From a checkpoint of a small CTC image transcriber.
Data: trained on short English words printed on busy colour backdrops, 90422 training examples, 3.7 epochs.
Rows from block 3, named by matrix and row number. Rows with one number belong to one neuron. Each number is 200 + 20 x the weight over its row's rms, rounded and kept within 0 to 999. All counts start at 0. After the name is the row's rms in percent of the matrix's.
# gate: MLP gate (model.blocks.3.mlp.gate.weight, 1024x512), inputs 0-170
# fc1: MLP up (model.blocks.3.mlp.fc1.weight, 1024x512), inputs 0-170
# fc2: MLP down (model.blocks.3.mlp.fc2.weight, 512x1024, transposed), outputs 0-170
gate.383,008,186,195,210,222,192,183,192,176,175,204,192,213,189,179,163,200,204,234,180,180,154,196,200,193,195,168,230,213,180,209,206,177,186,174,198,175,199,174,193,197,230,172,223,245,181,188,207,204,219,228,209,196,198,200,222,183,247,193,220,222,183,164,184,179,221,164,160,220,207,230,215,182,214,213,199,188,201,172,204,187,198,205,214,179,204,206,188,161,217,204,213,179,218,203,183,194,168,228,183,196,201,192,199,220,171,200,172,195,233,179,180,179,208,204,227,215,207,218,203,207,192,170,210,237,196,223,202,189,233,204,189,170,235,207,185,238,178,202,211,208,244,193,223,216,186,226,171,189,180,211,191,199,224,201,206,213,201,170,218,186,223,193,179,208,223,219,187,171,194,210,234
fc1.383,010,170,179,192,231,217,189,212,189,165,205,189,201,183,236,216,179,235,197,193,230,184,221,191,182,216,183,209,192,195,194,204,219,197,201,226,182,161,186,173,224,178,198,207,235,185,211,214,207,199,165,206,230,183,205,194,221,192,214,177,163,211,212,156,212,180,198,211,221,187,187,216,160,197,231,209,206,217,217,201,170,226,229,206,224,210,222,224,199,180,230,179,224,202,217,170,189,213,193,220,232,188,202,226,178,235,187,219,169,165,186,222,193,216,215,164,200,214,217,175,206,202,222,210,171,177,179,180,195,176,169,199,219,184,224,177,196,208,192,208,187,217,210,228,193,181,187,226,236,203,184,191,209,192,169,145,201,163,208,177,193,175,192,192,155,199,221,194,183,200,181,226
fc2.383,011,209,188,200,210,212,240,218,205,197,205,247,220,205,224,206,200,206,191,207,204,181,186,199,195,190,249,208,214,199,227,216,217,204,195,208,226,206,200,232,232,177,195,199,186,216,229,212,187,235,186,178,192,172,199,204,186,169,182,166,217,208,208,183,188,179,207,186,197,197,178,208,195,176,219,189,208,186,207,210,154,206,226,223,216,229,221,203,203,158,206,172,197,159,227,196,173,223,211,195,182,188,220,189,195,239,199,202,189,176,163,198,206,198,184,194,195,193,209,196,204,196,185,195,157,238,200,148,184,189,175,217,187,179,227,236,168,154,159,186,192,208,192,211,225,172,208,236,189,201,200,227,197,182,161,179,184,200,209,141,223,173,181,194,182,209,234,140,184,224,202,171
gate.384,142,202,171,177,214,216,170,174,228,203,239,220,209,195,198,177,175,201,188,162,163,176,174,179,168,187,195,225,227,244,208,231,211,199,211,220,206,196,181,206,189,205,206,188,191,216,209,207,176,211,182,235,213,191,205,170,191,198,168,220,190,225,218,208,205,214,182,198,203,219,208,221,224,212,217,186,226,176,224,214,178,203,186,218,203,176,176,191,226,184,194,170,215,222,238,198,202,224,185,232,225,191,191,150,160,203,199,192,227,198,209,189,176,200,152,223,207,161,208,198,174,204,221,190,228,199,220,182,206,184,188,224,223,157,194,176,232,189,200,181,195,258,228,171,225,210,213,186,204,170,205,188,217,223,204,233,204,209,199,225,212,184,213,211,211,215,210,193,207,207,191,232
fc1.384,141,232,161,160,214,205,166,193,183,193,220,215,225,197,217,198,181,193,194,177,188,186,178,172,172,224,184,238,205,242,209,195,184,218,199,217,207,187,209,190,175,210,188,174,202,217,184,217,198,191,207,227,214,215,200,185,177,201,178,192,188,245,212,189,181,182,189,211,184,207,186,197,206,213,176,181,218,177,223,203,167,196,182,215,196,204,162,217,184,204,194,163,236,192,232,218,231,207,193,237,217,201,203,166,197,199,194,186,220,182,216,216,210,186,141,212,209,198,200,193,153,227,197,198,202,202,212,198,223,177,213,214,215,176,189,195,216,203,195,173,210,251,217,186,209,231,208,186,209,168,198,185,189,205,224,199,191,192,179,195,197,204,219,218,205,251,171,208,231,212,185,237
fc2.384,138,201,228,197,186,214,215,209,195,229,213,190,224,174,205,178,196,191,202,218,194,197,221,186,215,158,223,214,148,162,206,189,213,201,197,199,187,213,161,227,233,204,195,233,186,191,214,196,194,203,177,207,214,214,217,197,201,182,197,161,199,196,213,202,140,195,175,213,163,178,207,182,221,151,243,216,235,221,198,240,191,233,196,177,224,201,203,190,171,223,161,202,206,226,191,199,171,209,204,182,177,194,159,193,194,198,204,237,225,209,182,206,201,201,195,200,205,211,215,221,225,193,212,200,161,194,216,207,216,221,221,225,233,174,203,188,167,211,205,191,189,207,191,181,212,171,191,167,172,175,172,198,192,215,168,156,196,173,209,192,180,184,189,213,219,201,208,208,218,198,185,184
gate.385,008,176,170,181,185,188,203,173,172,212,240,183,200,209,175,226,184,180,202,198,229,216,173,203,211,233,190,220,193,163,219,218,216,203,199,192,187,223,176,193,195,195,214,190,200,200,237,191,197,178,180,224,220,184,206,205,192,187,220,226,195,201,221,218,163,228,201,156,183,177,177,183,194,200,228,215,219,220,208,207,191,213,180,178,166,219,219,219,211,164,230,231,208,203,185,227,175,154,178,185,243,189,214,193,231,190,213,228,168,195,190,203,179,171,184,196,205,214,184,189,190,194,206,220,194,203,186,170,180,183,199,205,236,226,223,167,216,215,184,232,232,199,220,161,190,226,204,203,230,171,205,194,224,219,180,175,176,231,212,176,212,237,174,191,198,216,198,162,211,228,187,180
fc1.385,009,178,213,224,217,212,191,178,188,216,223,188,184,187,215,194,168,188,215,172,239,186,181,232,221,209,183,202,201,156,206,192,208,198,216,197,208,181,211,198,214,193,218,177,215,205,213,180,183,203,187,187,187,206,186,219,216,240,182,214,191,242,191,191,207,196,219,196,225,196,197,230,197,180,210,209,187,235,209,162,188,203,189,221,183,196,221,179,215,192,210,189,205,204,185,225,153,232,204,176,221,171,236,201,207,174,222,221,174,228,202,179,197,199,172,216,220,194,149,160,194,220,213,180,198,167,189,209,223,206,162,226,182,186,186,188,210,200,191,223,198,200,166,180,204,231,223,209,200,185,187,173,213,211,193,232,172,216,214,210,189,224,199,173,180,211,188,189,215,180,176,223
fc2.385,008,191,193,224,217,222,204,178,232,237,209,211,217,222,174,158,189,204,172,184,210,214,192,213,236,201,236,221,206,216,198,184,233,211,188,188,213,192,226,216,201,221,206,202,210,181,217,176,197,195,203,220,178,221,176,178,190,217,217,248,231,204,190,219,200,245,182,187,193,184,222,213,202,217,206,206,196,232,192,179,210,200,234,169,235,200,213,194,202,186,189,160,205,187,194,204,184,217,178,187,202,166,214,197,220,213,171,176,185,211,190,183,198,239,173,228,250,189,157,190,196,172,225,159,179,208,228,239,227,221,175,234,162,202,244,198,223,195,155,189,199,182,182,161,188,202,205,197,194,167,208,156,200,201,206,233,193,190,191,192,227,191,198,205,197,185,182,189,194,168,218,193
gate.386,011,217,185,207,227,228,237,199,233,191,218,209,210,188,212,194,205,197,186,197,182,170,197,203,197,177,193,192,217,185,219,189,220,202,173,159,212,206,214,195,198,182,224,182,208,175,185,218,194,202,219,241,188,191,159,167,209,195,231,209,200,229,216,201,172,179,211,196,213,204,178,222,168,190,190,203,184,175,199,236,221,181,200,171,204,202,190,232,220,202,209,216,194,175,195,139,211,235,187,212,179,193,185,225,231,205,199,142,166,181,173,209,185,217,193,219,181,183,207,210,210,188,222,194,207,220,201,205,177,204,193,204,179,224,194,198,203,189,176,201,179,179,220,199,187,186,190,192,195,191,228,251,212,227,168,204,199,194,231,236,210,201,224,234,219,194,217,197,222,208,221,213
fc1.386,012,207,216,202,205,205,179,174,176,215,186,195,233,213,206,226,204,231,205,179,212,214,204,217,191,190,186,203,221,187,177,221,196,183,224,220,174,201,182,233,220,209,201,225,229,170,177,134,226,201,195,179,181,214,173,179,230,216,185,203,196,185,182,184,219,178,190,175,209,188,220,196,208,237,230,242,232,215,207,186,169,203,233,206,194,227,207,210,200,188,190,177,195,192,193,211,206,184,237,201,244,226,218,215,201,173,231,199,212,211,217,193,205,188,175,198,195,237,181,211,185,195,214,222,225,179,207,209,210,241,214,208,186,175,205,208,204,175,188,218,235,180,219,190,217,236,190,185,177,228,200,208,190,202,203,193,212,177,207,155,207,169,193,189,192,183,192,203,198,242,229,188
fc2.386,013,219,224,241,156,209,219,199,201,193,198,242,181,211,210,204,229,233,146,204,184,184,202,167,215,199,202,228,214,203,252,200,219,199,191,223,218,193,172,191,213,220,202,184,184,190,175,238,171,209,190,203,219,184,192,200,202,252,180,192,176,171,181,220,192,174,170,196,210,211,216,208,178,183,198,170,186,213,155,198,200,205,211,218,183,205,196,226,219,225,192,199,217,221,201,212,221,192,181,190,197,233,216,184,230,199,190,199,202,194,139,204,208,215,195,222,204,212,200,191,198,172,149,208,198,221,182,176,167,172,204,199,216,215,186,184,205,203,177,186,174,186,211,180,175,230,206,194,196,182,226,170,191,185,211,203,168,197,193,235,236,205,225,208,204,187,227,180,192,225,184,201
gate.387,015,186,196,198,177,211,203,229,187,174,175,192,192,152,233,204,202,208,201,206,249,241,242,207,176,204,221,211,204,196,191,197,171,200,200,162,189,162,190,198,188,227,144,216,194,211,195,183,164,204,230,164,223,211,163,185,215,213,202,181,205,200,212,189,223,237,200,199,191,217,212,200,216,213,182,212,196,221,200,203,210,173,185,230,221,177,199,217,184,188,186,200,211,203,224,185,230,176,182,198,188,198,232,207,218,191,191,204,219,202,212,188,243,202,207,201,211,188,203,175,195,226,206,242,211,203,191,173,205,197,195,184,222,179,209,228,174,214,249,190,238,213,228,183,209,171,190,199,166,179,173,205,197,203,149,185,168,195,152,170,196,196,190,183,204,195,178,187,184,201,190,181
fc1.387,019,188,204,166,200,215,217,202,207,208,178,186,211,173,173,187,207,198,214,228,213,229,234,201,182,199,233,167,191,198,192,187,177,228,233,176,197,173,189,161,186,236,163,202,200,204,219,182,199,177,206,174,201,223,159,168,217,189,194,208,216,216,219,201,201,227,208,208,241,205,229,197,183,232,191,187,161,206,211,215,190,171,195,245,211,199,185,229,205,172,194,167,184,218,202,201,216,199,223,191,172,196,203,208,243,221,185,189,217,195,206,195,210,220,203,194,206,173,208,236,220,190,214,192,193,205,193,183,211,194,209,200,218,155,208,224,207,207,220,208,217,217,204,180,227,166,204,218,153,216,180,182,194,179,198,188,181,227,158,185,217,203,216,189,224,173,198,220,188,186,217,202
fc2.387,024,196,197,194,213,205,202,205,193,259,158,192,212,187,188,200,219,229,203,184,183,196,171,201,185,182,211,235,235,232,205,219,224,177,173,187,209,204,196,200,197,203,219,164,226,215,221,185,246,208,154,223,181,226,213,218,190,192,166,251,209,203,180,203,181,214,201,181,190,200,213,214,185,160,207,199,215,192,184,190,218,180,197,175,203,167,201,191,189,213,189,160,182,207,191,210,187,190,203,205,188,210,199,227,191,186,209,197,216,187,193,179,222,202,185,192,212,202,199,210,199,160,218,203,179,193,204,183,184,196,202,195,198,187,173,161,240,218,182,223,175,203,188,175,183,179,193,214,194,171,166,226,213,208,204,202,166,193,197,166,210,171,207,194,208,205,217,203,220,184,179,187
gate.388,141,204,216,208,195,226,172,208,152,187,210,202,211,225,215,173,195,213,187,212,207,209,132,194,207,201,211,204,200,204,234,186,176,246,192,221,195,165,195,188,217,203,185,190,185,192,210,194,206,199,229,209,205,170,200,219,231,207,199,207,226,206,195,200,184,168,197,239,178,219,201,201,244,213,224,215,228,170,187,213,167,225,181,206,174,205,195,202,205,225,202,198,177,215,217,226,194,176,186,164,197,199,228,194,186,193,224,222,185,188,217,204,187,228,196,222,217,211,191,201,182,188,201,207,221,202,207,203,202,210,189,225,179,193,229,163,196,170,203,188,167,209,187,194,178,217,192,224,201,149,168,154,194,216,181,199,224,168,185,192,186,210,220,200,185,153,221,218,189,188,231,196
fc1.388,150,178,224,204,193,210,186,208,173,194,201,211,206,232,200,177,230,221,203,217,215,191,181,200,203,203,190,178,204,188,220,188,210,231,229,230,195,164,224,209,215,194,226,197,187,198,202,188,198,190,229,216,186,166,211,198,190,207,241,208,181,194,219,203,212,152,222,243,162,235,191,244,253,196,242,191,220,207,210,239,174,208,196,223,212,204,186,187,203,220,198,190,193,205,204,230,214,193,177,166,176,194,226,214,188,203,238,219,177,175,220,208,182,201,185,240,209,197,201,205,200,216,224,213,218,197,208,194,214,223,191,198,204,172,229,153,213,166,177,188,175,177,196,189,182,223,187,236,210,184,159,194,181,170,194,179,235,170,183,204,224,209,191,174,182,200,241,240,210,158,226,165
fc2.388,148,211,158,218,188,174,215,193,190,157,218,170,171,241,191,195,208,199,228,143,207,200,167,232,211,222,208,220,197,234,197,182,186,174,217,192,199,194,193,206,200,175,186,189,174,226,175,225,195,223,198,188,212,166,190,192,194,216,208,237,208,195,172,190,199,170,238,207,192,178,199,191,225,216,241,177,203,191,173,251,224,190,196,196,191,178,250,215,202,196,194,233,199,213,201,176,201,234,194,222,207,198,200,208,208,208,204,169,197,211,211,207,212,202,197,232,203,213,178,168,214,202,170,224,195,218,173,195,200,235,196,171,203,193,197,170,174,197,198,191,191,180,231,172,211,228,197,170,231,230,206,202,195,182,195,209,214,213,208,216,213,153,178,186,209,241,224,216,190,191,195,189
gate.389,042,204,186,191,236,184,147,165,207,177,188,210,173,215,216,176,209,218,201,225,185,188,191,191,217,184,228,204,220,222,242,213,174,163,245,191,189,222,224,189,197,200,182,213,217,223,220,222,210,229,166,243,194,183,194,206,242,201,161,212,209,197,186,200,171,210,218,172,220,207,190,184,204,210,179,225,198,214,223,177,196,176,217,206,232,194,195,178,209,195,145,191,246,185,200,205,183,192,183,142,195,207,201,172,195,197,217,166,169,196,185,203,210,196,196,185,205,201,198,197,180,204,210,202,200,191,220,202,217,205,207,194,187,202,174,212,244,228,217,168,179,231,201,212,206,215,183,214,206,200,166,213,188,170,207,194,199,194,188,192,238,199,170,183,183,186,208,217,188,165,195,215
fc1.389,056,204,240,212,190,212,238,211,227,214,217,169,229,202,192,197,223,205,192,165,189,187,204,209,214,227,203,194,208,194,185,183,253,215,199,184,211,162,181,191,205,184,240,198,184,170,178,184,169,170,234,178,191,214,178,193,174,201,206,228,209,217,198,207,217,205,200,227,173,186,204,224,202,209,222,190,223,198,192,227,207,208,219,184,166,211,234,207,162,201,243,210,174,186,231,187,182,213,209,215,201,214,206,240,189,180,167,236,192,235,210,200,215,164,211,178,167,191,220,216,205,211,190,222,218,179,224,191,218,231,214,212,175,212,192,194,197,221,194,205,231,225,162,179,222,196,170,161,203,197,189,174,176,206,222,213,208,212,231,197,201,174,234,210,214,215,199,199,233,226,187,184
fc2.389,061,216,162,220,213,226,204,230,181,220,235,181,189,186,205,196,215,189,207,218,175,179,174,203,166,198,175,217,227,202,174,205,215,214,207,180,202,172,199,194,195,244,169,228,158,226,163,176,186,189,178,211,204,190,203,184,238,206,178,168,207,224,186,163,230,177,199,183,182,167,215,199,228,186,197,233,202,196,222,198,247,164,194,246,204,219,197,217,200,181,176,213,185,172,221,197,189,200,216,194,166,202,196,216,199,214,241,167,156,195,226,210,180,196,199,214,216,173,173,206,214,208,177,190,174,186,172,151,190,210,186,146,207,202,223,179,184,212,238,207,209,206,233,220,211,236,166,224,210,195,207,206,198,250,234,229,201,242,177,158,185,177,173,213,216,184,229,245,191,239,209,158
gate.390,101,192,214,227,216,214,243,201,221,194,155,244,191,214,245,184,205,243,179,200,194,180,172,188,171,203,185,198,188,184,205,204,204,247,206,165,192,196,203,185,232,206,199,192,210,174,205,200,245,218,166,212,201,172,195,177,190,211,225,186,211,209,179,175,203,189,202,193,166,209,180,175,219,221,241,168,214,210,165,192,202,217,185,192,181,184,216,215,224,189,226,211,222,219,227,181,185,209,183,205,194,191,228,182,171,214,179,209,198,213,200,214,202,205,200,197,161,187,194,158,229,218,198,177,165,217,195,159,172,171,182,174,211,223,219,214,215,203,179,192,186,201,177,172,168,223,198,217,181,182,204,189,195,197,200,180,194,171,214,149,183,190,236,209,218,211,224,189,201,237,180,203
fc1.390,101,190,188,232,182,194,198,213,211,209,207,174,224,186,194,211,190,210,204,213,204,213,181,187,226,187,223,185,201,228,162,164,193,169,206,165,168,207,221,197,172,214,220,211,174,176,197,198,183,197,200,215,196,237,196,227,248,171,188,211,207,179,194,220,217,192,213,179,200,211,202,189,217,218,228,216,207,224,171,225,195,166,191,184,205,210,185,219,223,221,191,216,203,227,181,214,211,206,212,190,225,237,168,195,172,191,200,188,197,218,186,189,207,223,206,216,175,204,165,181,212,210,182,212,216,218,216,160,199,201,203,192,239,177,222,226,204,205,207,187,196,213,213,214,194,205,137,193,198,194,261,196,187,196,204,217,204,187,175,193,201,172,243,191,191,183,196,213,219,180,194,198
fc2.390,110,195,227,192,198,195,237,197,160,207,213,210,236,158,219,218,216,212,189,213,200,189,204,189,202,204,194,219,173,181,200,225,213,263,211,212,210,196,205,176,164,199,194,200,175,209,196,164,216,226,218,168,211,180,217,198,175,174,163,208,191,223,191,203,227,202,200,191,220,159,209,192,201,185,192,209,170,172,204,224,198,230,197,212,176,175,269,189,212,214,204,207,227,192,173,194,221,185,199,202,172,174,188,214,150,198,216,184,198,188,215,206,164,222,185,191,154,220,181,213,193,202,182,180,189,202,207,171,172,197,255,210,150,194,220,181,188,180,195,165,199,213,177,207,202,186,203,180,187,258,212,190,190,178,240,203,203,199,221,209,208,196,181,243,203,205,205,204,205,176,204,160
gate.391,111,202,204,202,202,235,197,198,236,253,157,221,229,203,191,204,228,165,225,164,165,180,162,178,205,196,165,185,199,205,165,190,180,197,173,253,216,215,207,171,169,207,184,182,199,205,203,182,221,216,194,210,183,195,191,180,199,216,191,204,225,180,173,201,173,204,213,183,198,167,183,195,206,172,159,230,169,226,232,182,168,201,216,188,182,207,212,220,212,222,210,196,196,182,194,189,181,203,203,185,198,196,197,212,201,203,226,215,198,217,217,188,184,181,197,204,192,171,193,192,166,172,215,181,210,200,194,236,197,239,205,180,215,177,210,204,237,215,187,204,195,204,211,223,214,188,215,186,191,175,212,189,224,177,206,197,196,182,170,216,190,187,207,217,228,194,204,207,234,225,186,178
fc1.391,115,206,226,209,201,222,200,209,220,223,162,214,229,226,161,212,222,183,229,145,179,163,175,200,227,164,176,211,225,210,198,200,192,211,175,228,229,210,215,174,190,191,224,183,208,208,213,167,210,213,155,204,178,192,194,209,210,199,184,175,228,200,186,201,181,220,192,200,194,167,204,202,203,176,170,240,144,188,202,190,175,214,190,195,219,235,228,217,205,194,201,212,222,188,216,183,222,203,192,186,179,186,213,209,183,195,195,179,198,229,206,173,196,191,174,195,181,208,200,186,176,187,235,215,229,228,199,206,194,216,196,194,198,184,195,216,212,213,189,237,212,216,209,204,236,214,214,169,181,162,232,187,214,167,212,211,209,216,187,203,187,200,227,196,219,200,208,222,231,230,178,211
fc2.391,113,197,169,161,195,186,218,191,198,217,219,210,194,186,184,217,179,184,189,230,205,196,225,204,185,221,179,201,189,204,183,208,192,160,224,192,216,203,192,213,194,242,216,217,195,190,202,207,243,211,184,220,201,193,204,205,206,206,178,214,225,188,168,190,195,188,201,210,219,224,178,221,210,206,184,173,214,206,210,199,214,263,188,198,217,200,180,225,218,194,215,192,171,219,217,200,211,212,175,192,224,219,224,200,142,188,211,208,205,197,163,203,223,181,192,174,199,208,188,248,192,191,206,206,225,226,171,189,192,194,189,172,165,190,201,182,192,229,221,179,172,156,224,226,189,225,200,185,178,230,174,227,217,174,223,177,200,236,223,198,217,229,217,202,171,179,175,207,195,188,196,202
gate.392,114,208,187,184,217,192,176,196,200,178,150,200,218,234,234,160,207,213,240,192,215,225,196,203,176,189,186,219,225,192,148,196,221,204,166,220,242,222,210,209,198,179,199,180,201,199,196,160,197,227,225,190,205,240,145,204,215,188,176,190,174,208,201,183,167,203,194,201,225,220,193,154,177,234,189,209,235,176,179,178,177,210,193,196,180,206,201,204,224,186,188,200,190,198,188,173,227,167,182,204,207,197,198,229,225,202,219,198,206,223,215,207,198,245,187,175,193,212,174,205,176,202,202,190,218,175,200,182,184,186,156,235,209,230,206,213,183,213,197,239,179,170,217,204,203,208,233,166,208,243,173,205,210,178,194,200,200,210,213,198,184,220,255,149,209,204,200,193,217,194,191,202
fc1.392,116,200,209,225,158,216,190,215,166,220,235,228,213,186,169,218,200,180,200,205,191,210,204,208,181,208,226,180,164,215,233,188,186,179,235,211,173,176,182,199,212,214,223,224,193,228,197,193,219,184,185,177,222,168,221,194,160,190,211,218,229,210,201,190,222,180,190,208,164,184,152,221,201,180,217,229,187,229,215,226,210,190,188,245,190,182,226,192,171,203,177,212,218,242,195,219,194,249,183,192,202,165,166,174,170,201,187,200,210,180,242,185,203,159,211,188,174,181,242,192,187,212,216,210,173,213,189,206,216,215,214,167,205,193,208,189,213,199,206,168,217,201,208,192,216,219,168,206,189,185,203,180,193,217,199,165,198,202,177,204,222,199,184,230,177,195,222,213,228,201,169,227
fc2.392,116,201,170,169,196,198,178,176,173,196,200,208,200,205,216,194,231,186,219,221,246,172,183,196,217,161,186,224,221,194,174,217,195,240,220,214,258,220,163,189,191,187,195,208,208,226,176,181,194,216,169,203,165,206,170,190,177,173,237,199,229,195,208,206,191,195,207,231,219,188,233,215,243,210,230,202,184,178,182,189,216,225,237,218,215,174,244,179,174,224,189,207,233,210,198,205,191,189,176,199,176,198,192,180,204,226,194,204,168,184,169,183,176,219,171,208,221,209,199,199,232,203,203,212,212,201,218,228,211,206,195,207,212,197,189,207,187,207,185,188,164,205,241,190,198,203,216,198,170,220,158,253,197,185,199,239,223,181,199,171,173,178,211,246,226,210,199,185,200,201,183,179
gate.393,153,186,205,208,195,187,206,206,180,175,199,189,186,151,199,174,219,197,226,202,237,189,198,176,181,202,231,213,205,204,192,198,214,206,222,207,169,187,232,212,214,192,173,216,192,196,173,185,185,178,237,219,215,206,186,219,181,179,204,230,199,200,178,231,215,199,202,179,237,217,234,230,203,214,228,212,163,249,168,201,190,223,228,225,214,212,196,247,191,180,229,217,187,215,193,196,193,205,196,187,192,208,209,184,191,184,199,207,186,199,219,174,200,206,174,200,212,199,229,208,144,188,219,200,224,182,210,235,229,219,197,181,204,202,191,189,186,229,205,226,194,147,199,168,200,198,210,230,183,208,196,214,174,195,185,186,212,178,202,187,162,213,170,161,201,209,206,199,182,218,180,217
fc1.393,160,193,208,202,194,166,181,215,194,170,222,187,201,182,210,192,212,182,202,209,203,203,188,181,176,210,240,198,205,207,212,202,204,224,217,197,165,198,226,194,224,176,186,233,178,211,177,155,174,194,197,217,193,197,197,214,202,190,189,238,208,205,203,237,202,194,185,182,203,234,236,216,186,201,197,223,170,235,171,196,199,207,207,208,207,175,213,256,197,202,228,183,202,208,211,172,208,213,191,179,207,227,208,163,172,198,196,220,192,204,214,207,210,205,166,212,200,215,202,183,152,186,198,187,210,188,220,225,219,207,197,167,215,210,209,180,180,209,187,215,189,157,220,173,204,211,216,215,178,201,181,196,163,208,215,179,203,206,177,194,151,179,169,190,197,176,208,187,179,211,197,215
fc2.393,154,208,183,182,202,207,215,210,234,210,190,209,186,178,211,200,194,187,211,224,176,203,193,192,197,191,175,207,170,171,172,225,176,197,195,180,192,215,220,236,181,233,178,204,174,178,209,190,186,183,201,217,235,212,198,181,209,196,189,225,223,187,200,218,203,202,229,202,224,222,207,173,204,176,200,232,196,220,167,195,185,195,211,182,197,200,175,199,200,197,182,204,176,180,218,189,206,238,195,212,211,198,201,185,196,231,217,216,183,190,201,181,223,170,211,214,192,207,225,211,208,167,216,215,194,212,201,203,192,165,199,196,208,152,174,177,176,216,191,205,210,207,201,182,185,211,211,176,224,231,228,180,205,166,240,237,234,182,185,216,197,204,207,188,195,180,180,153,216,219,187,183
gate.395,044,203,186,200,248,172,199,191,171,193,255,198,198,198,208,213,191,182,197,202,174,195,191,199,188,184,217,206,202,201,226,194,163,198,185,186,231,217,225,203,172,222,238,221,205,229,208,168,218,197,219,215,201,205,197,203,217,237,200,237,207,226,224,210,187,202,196,210,178,219,187,220,238,201,228,194,181,198,200,184,190,213,206,187,203,194,221,212,200,183,212,191,204,190,200,176,172,208,208,179,172,195,227,202,192,208,221,225,190,204,183,188,196,223,210,243,208,188,240,178,214,184,170,217,226,209,195,194,225,189,197,193,207,198,187,214,202,147,178,232,185,163,230,241,194,189,190,220,216,189,185,183,174,228,171,204,151,185,189,195,201,240,191,180,208,199,198,222,146,216,213,223
fc1.395,042,200,181,219,156,242,198,228,225,190,152,196,174,181,226,196,191,215,223,194,221,173,196,179,200,206,183,204,216,227,178,223,218,198,168,219,203,163,178,177,238,163,179,178,204,187,219,230,191,193,161,198,182,205,194,206,183,190,217,181,205,174,194,197,207,221,216,192,216,208,167,190,176,215,160,209,193,187,191,199,222,197,163,211,229,209,194,200,220,210,181,220,200,197,186,205,213,193,175,255,216,241,195,217,184,195,196,163,215,203,216,215,172,178,185,191,217,206,187,206,202,202,218,196,169,195,214,253,212,229,191,201,205,185,218,171,188,185,218,180,194,209,173,192,200,186,197,171,176,200,191,203,203,182,173,205,265,205,201,218,204,178,196,206,198,221,185,185,232,204,186,182
fc2.395,046,184,228,231,214,231,216,216,246,210,201,202,174,203,188,223,175,207,164,246,177,209,190,235,195,241,202,191,209,231,183,192,234,167,192,177,204,199,195,235,188,172,222,215,218,229,228,223,184,209,216,207,213,219,207,164,205,203,193,210,216,219,199,165,183,214,188,234,183,190,184,225,202,194,192,194,216,212,211,198,194,214,207,194,223,208,196,195,202,153,240,215,212,187,190,182,205,186,245,183,207,175,199,182,217,189,177,182,174,190,194,215,186,227,159,213,196,169,209,192,203,192,170,185,200,212,211,185,197,206,230,173,197,197,200,196,195,196,219,195,193,181,233,171,219,215,207,251,226,168,224,247,209,230,195,190,250,192,241,179,195,218,207,191,180,196,206,196,188,196,216,212
gate.396,101,233,191,193,141,206,195,184,168,195,210,221,201,164,193,193,204,244,196,204,188,189,182,250,184,209,221,210,199,169,226,217,198,208,214,190,207,223,186,170,199,201,202,216,209,194,230,201,208,219,171,212,199,223,226,240,164,174,189,225,195,212,197,183,173,182,202,176,173,202,217,186,235,217,218,202,171,192,225,206,173,187,166,223,194,179,193,204,203,172,231,204,226,203,192,217,175,197,201,168,226,202,179,212,178,219,218,192,210,185,179,208,214,222,217,202,196,225,184,212,165,183,187,222,211,174,173,216,202,211,203,187,209,203,210,204,197,224,175,220,203,207,195,137,207,191,184,201,195,200,204,235,219,176,209,145,206,220,180,151,202,249,169,193,182,219,211,208,222,196,210,177
fc1.396,092,244,182,179,212,171,173,188,193,218,218,226,160,208,190,179,214,192,189,199,219,163,173,179,194,211,187,160,180,212,251,205,193,222,203,209,228,203,211,220,197,261,195,212,181,228,196,230,201,219,209,191,172,202,202,167,226,188,221,174,175,186,213,182,170,246,215,185,210,186,175,182,248,190,158,201,191,194,192,234,211,198,207,207,239,213,243,207,186,179,203,207,186,215,204,185,191,213,190,209,245,176,182,199,195,238,242,190,223,174,222,209,196,202,203,181,201,193,172,218,192,210,205,214,207,234,217,173,156,209,210,187,202,214,195,232,212,205,221,185,210,220,217,197,217,198,192,194,184,195,218,223,188,223,173,184,203,181,221,232,204,211,195,179,220,207,185,208,185,173,202,194
fc2.396,097,186,222,195,235,189,229,192,217,204,202,205,153,192,194,189,199,220,181,221,199,190,198,199,215,182,209,224,200,226,188,198,222,180,221,212,207,211,184,172,201,184,164,180,218,186,191,212,215,235,235,198,180,214,211,213,210,207,209,206,196,206,222,217,183,179,237,167,219,182,213,214,202,196,192,191,190,220,182,152,193,214,199,175,194,198,189,204,224,198,202,181,203,218,208,189,203,192,200,192,200,205,177,201,157,206,206,201,150,192,194,219,226,199,205,175,185,201,206,177,187,188,197,209,186,201,190,217,211,229,184,174,230,172,235,224,224,190,176,212,145,233,207,215,209,206,195,203,214,175,187,188,200,185,208,190,194,198,226,222,212,197,193,195,189,192,212,187,206,214,200,237